python train.py --encoder_norm="batchnorm" --encoder_channel_attention="se" --encoder_stem="single" --fusion_encoder_width=320 --fusion_encoder_layers=7 --fusion_encoder_norm="layernorm_no_bias" --lr_schedule="cosine"
Rows from block 3 of the fusion encoder of a small model that answers yes/no questions on an image's attributes, named by matrix and row number. Rows with one number belong to one neuron. Each number is 128 + 24 x the weight over its row's rms, rounded and kept within 0 to 255. All counts start at 0. Numbers have three digits each.
Before each neuron's rows are labels from the 100 texts, of 14848, where the neuron reaches its largest size: "tokens" is the input token at the peak. Only what is clearly more common there than usual is listed. The data: seven-segment displays showing three digits.
# gate: MLP gate (fusion_encoder.blocks.3.mlp.gate.weight, 1280x320), inputs 192-255
# fc1: MLP up (fusion_encoder.blocks.3.mlp.fc1.weight, 1280x320), inputs 192-255
# fc2: MLP down (fusion_encoder.blocks.3.mlp.fc2.weight, 320x1280, transposed), outputs 192-255

tokens: "glare"
gate.138:093086142144129087113116132112125121187089146133080138115100147111147124129149108147155099108166140121112099128132122096122158144117104095108138084117116103153103088118116121107187138081126126
fc1.138:145156109138074148084148184141158116075143114155115125107124127132105132114108097158173140170150145111076167078138150139121157113145138152175156123096114107107110155130107130137147152131159136
fc2.138:108135115148129117139111144161096133151127166116112111143176100088104107178149146135119136150122116118134158127067112141102140108200137147142135140117116140166137096129105100081130166152145144

tokens: "the digit 2"; "the digit 7"
gate.522:137132086129128142114145115096098107125125128125137155102098098099107102156109089145170141113170152143151086142165111139129179098142141115114106098129132117117104133126115130101158098168131146
fc1.522:144125156118107110126122115124120130093117126141140147124103120095105154118092149128145099106150101121111148147130124132123125148124091151130136157107108180123142148135099126135119133115141136
fc2.522:131131143130153106135124123114145158081133157114120125134164085132112087131145136101137119150140090134155140101110136135135086127132070147114108086093166130116140117134111134167110147123128190

tokens: "glare"
gate.544:162148138116148159157134112156123147119138105122116129141142140120155147158086144115120145125148138137112108093166109130135162128134109089103111093140094100120129142117139116147143147074121163
fc1.544:142187123135149153161151124131150126150133129145139157128104163120148114098174111100128113113123152120091154161152141180113109140158074104141128147124121123133139131145086127161136142136115127
fc2.544:134104075149120107114112133145083083141131123106117090168098096138126114154131149179116139095121124097164126095144142122108131145085131115183161151143134125129093136154152083101105090147140129

tokens: "glare"; "green glow"
gate.662:121135118147147106172086162122128151101134158205122128136103121120151121159096154123134108110150107148132143125140125148087107124121120161107137122167118101142118129142084105074070152129101120
fc1.662:139124144158126152147123072109153147137110137126137134144125104122145146215139145116144114173137168113137119103130189145113097148121149138135135149119163104113097138149117172133090099154141109
fc2.662:141126116148120119167178098136133142133100131119121118108089174141144155129096138104147116100111084111130124093104112117128162134100099158105126186136124119102099122165131093087143141134154110

tokens: "glare"
gate.491:097117128104092115123152131136112116134081139090129079080130143133087120158119140163127169089114141122157159116124147119105111106100118142130131151139112095073070101131104110146124113127118161
fc1.491:109139157138071103102099134126098152109112153096099130133151110154093139134123134145162127117132114150124143148159128103084144157135092151100101165119094140158118123112126101129150139089127136
fc2.491:124112105153122152111143145144123152134162171098150111151155132124122100124121094148108137110158117085138128156137155117150130149160096135147138120073142141157170062117133104128130137128141148

tokens: "the digit 2"
gate.579:139138124140146115128142114142122106089120143126144112144142139152111147089141114155110123109175133124135137130138136126098143079148086138139095091145138139154142149153129135108184112121124125
fc1.579:073115136124136100077112125171167114132115109163174174135090120117139144118081160094132154130114119124108151127130088123111139138095119129152141114119125103099122177118065160084117111104151089
fc2.579:158081108098096106126102145144072115169118133150139128112127149138093103163112144105126096108136154108126209103140134111087129097130099120116141098121118121150116168127142135103113114150116136

tokens: "the digit 2"
gate.298:144140153120202118112091110134123107116144095165112141135126113148139132121133143160132113155143117119114118147168126135126135141098171129116124136122140135125104117164168081173165156138136163
fc1.298:114163119091119130119159142130161145131128161129147100170115145142117095137119114144105091121117118113155143155107137088094156137123119123127147105163079098132129149137092150113146099114131134
fc2.298:146112160117129131128108125150077118073134129152122138161161151135159079120112122142091121115111102087160071138128146139136156135115146152178105134165133106112155134099163163156099095111133119

tokens: "glare"
gate.472:141126105164151131133119154125134140126142163152128110102111135141151134086153083098119151110153143147147126205115116087092091146150093130123153096128154146109179094150128176110138092142129156
fc1.472:098100147126054137143168126130120127143115161143113138166142143113138122146108142152157146139110112103112144125131128132131111131088164132099198122142145117137093136166141162125119119115106148
fc2.472:106127176063156115131113081125145140111116113115135149150139114133112138160126152129130166128148137158144063130141131129116131127133135105158152152138154106138137160125130183174110067099147082

tokens: "the digit 2"
gate.691:126160148169109134155176139094141171113085118108157104152131145087102141141141128118159193087119161133123142131132076115136103115094126156144107113127154127167140134156160151091140107169138130
fc1.691:120170105151110141127131153095152144135098125154159113149124147093107153112059142133157106141105133167151124064152103141137151145132157159141145110161096153182152063185195130128089097127146111
fc2.691:132132087168111124101150134166147095106135107142151121145150095139113144131124179136129121089127169140115126138119125123131082135156122111096156159122109128139135101101135165105118116167129142

tokens: "the digit 2"; "the digit 4"; "the digit 8"
gate.598:161099126127155140166133115125142156169180119132121089133126132118129169091128112172139152170149143097131073127120133116072124163147077161122107143143138147129135096155110142148126148138094147
fc1.598:150141148126134102121141142107168144169142142169174165130146178126125139082160139162096104124153130100116119143136134115146148142107149113155164079128138172119126136102122123156122091178180118
fc2.598:124102107115128133120140133121073158126137114132152130146119136143140127128129168115129081121154128125125126093103100149144132116130127149165118137146137108174156128115126179137121135112163138

tokens: "the digit 4"
gate.623:105205104189148152112154173118095149134114104139136142119127147144125104078144142088138138121125122068117108148144129115113114136110124132161092156132068086132139128132126080148126105106107112
fc1.623:114116108143074120125135099116140158103130117122091099121144108157116122118148150162118101081098093086115140121172157089128161134145103096105113095151117106119155138108108116143144153101120086
fc2.623:113115104125123145130135099086112081150116169156117130095119113130170117129075123126120143142117118127119123142106134132124086137137172070133155145149136151144124095135114176130151079133112122

tokens: "glare"
gate.152:105135133147147120143106133127115100120125166132165134153116126151106162129128135140102133140134125108147118135159098105110111208136097122136097170128140112111178120107149110099096065157154131
fc1.152:125110120110145110129131148131155124113155120171076137092139124161113113169112090131123126145116151151125131130117118145097147083139115115089170120132140098124189084121134098108112160115115105
fc2.152:112110134111147128122179098182111140117124110153140140133163122112137139118163152124143129121144137115153080132102125164145122122135128139126164125137154133101145146151105088097103095120120148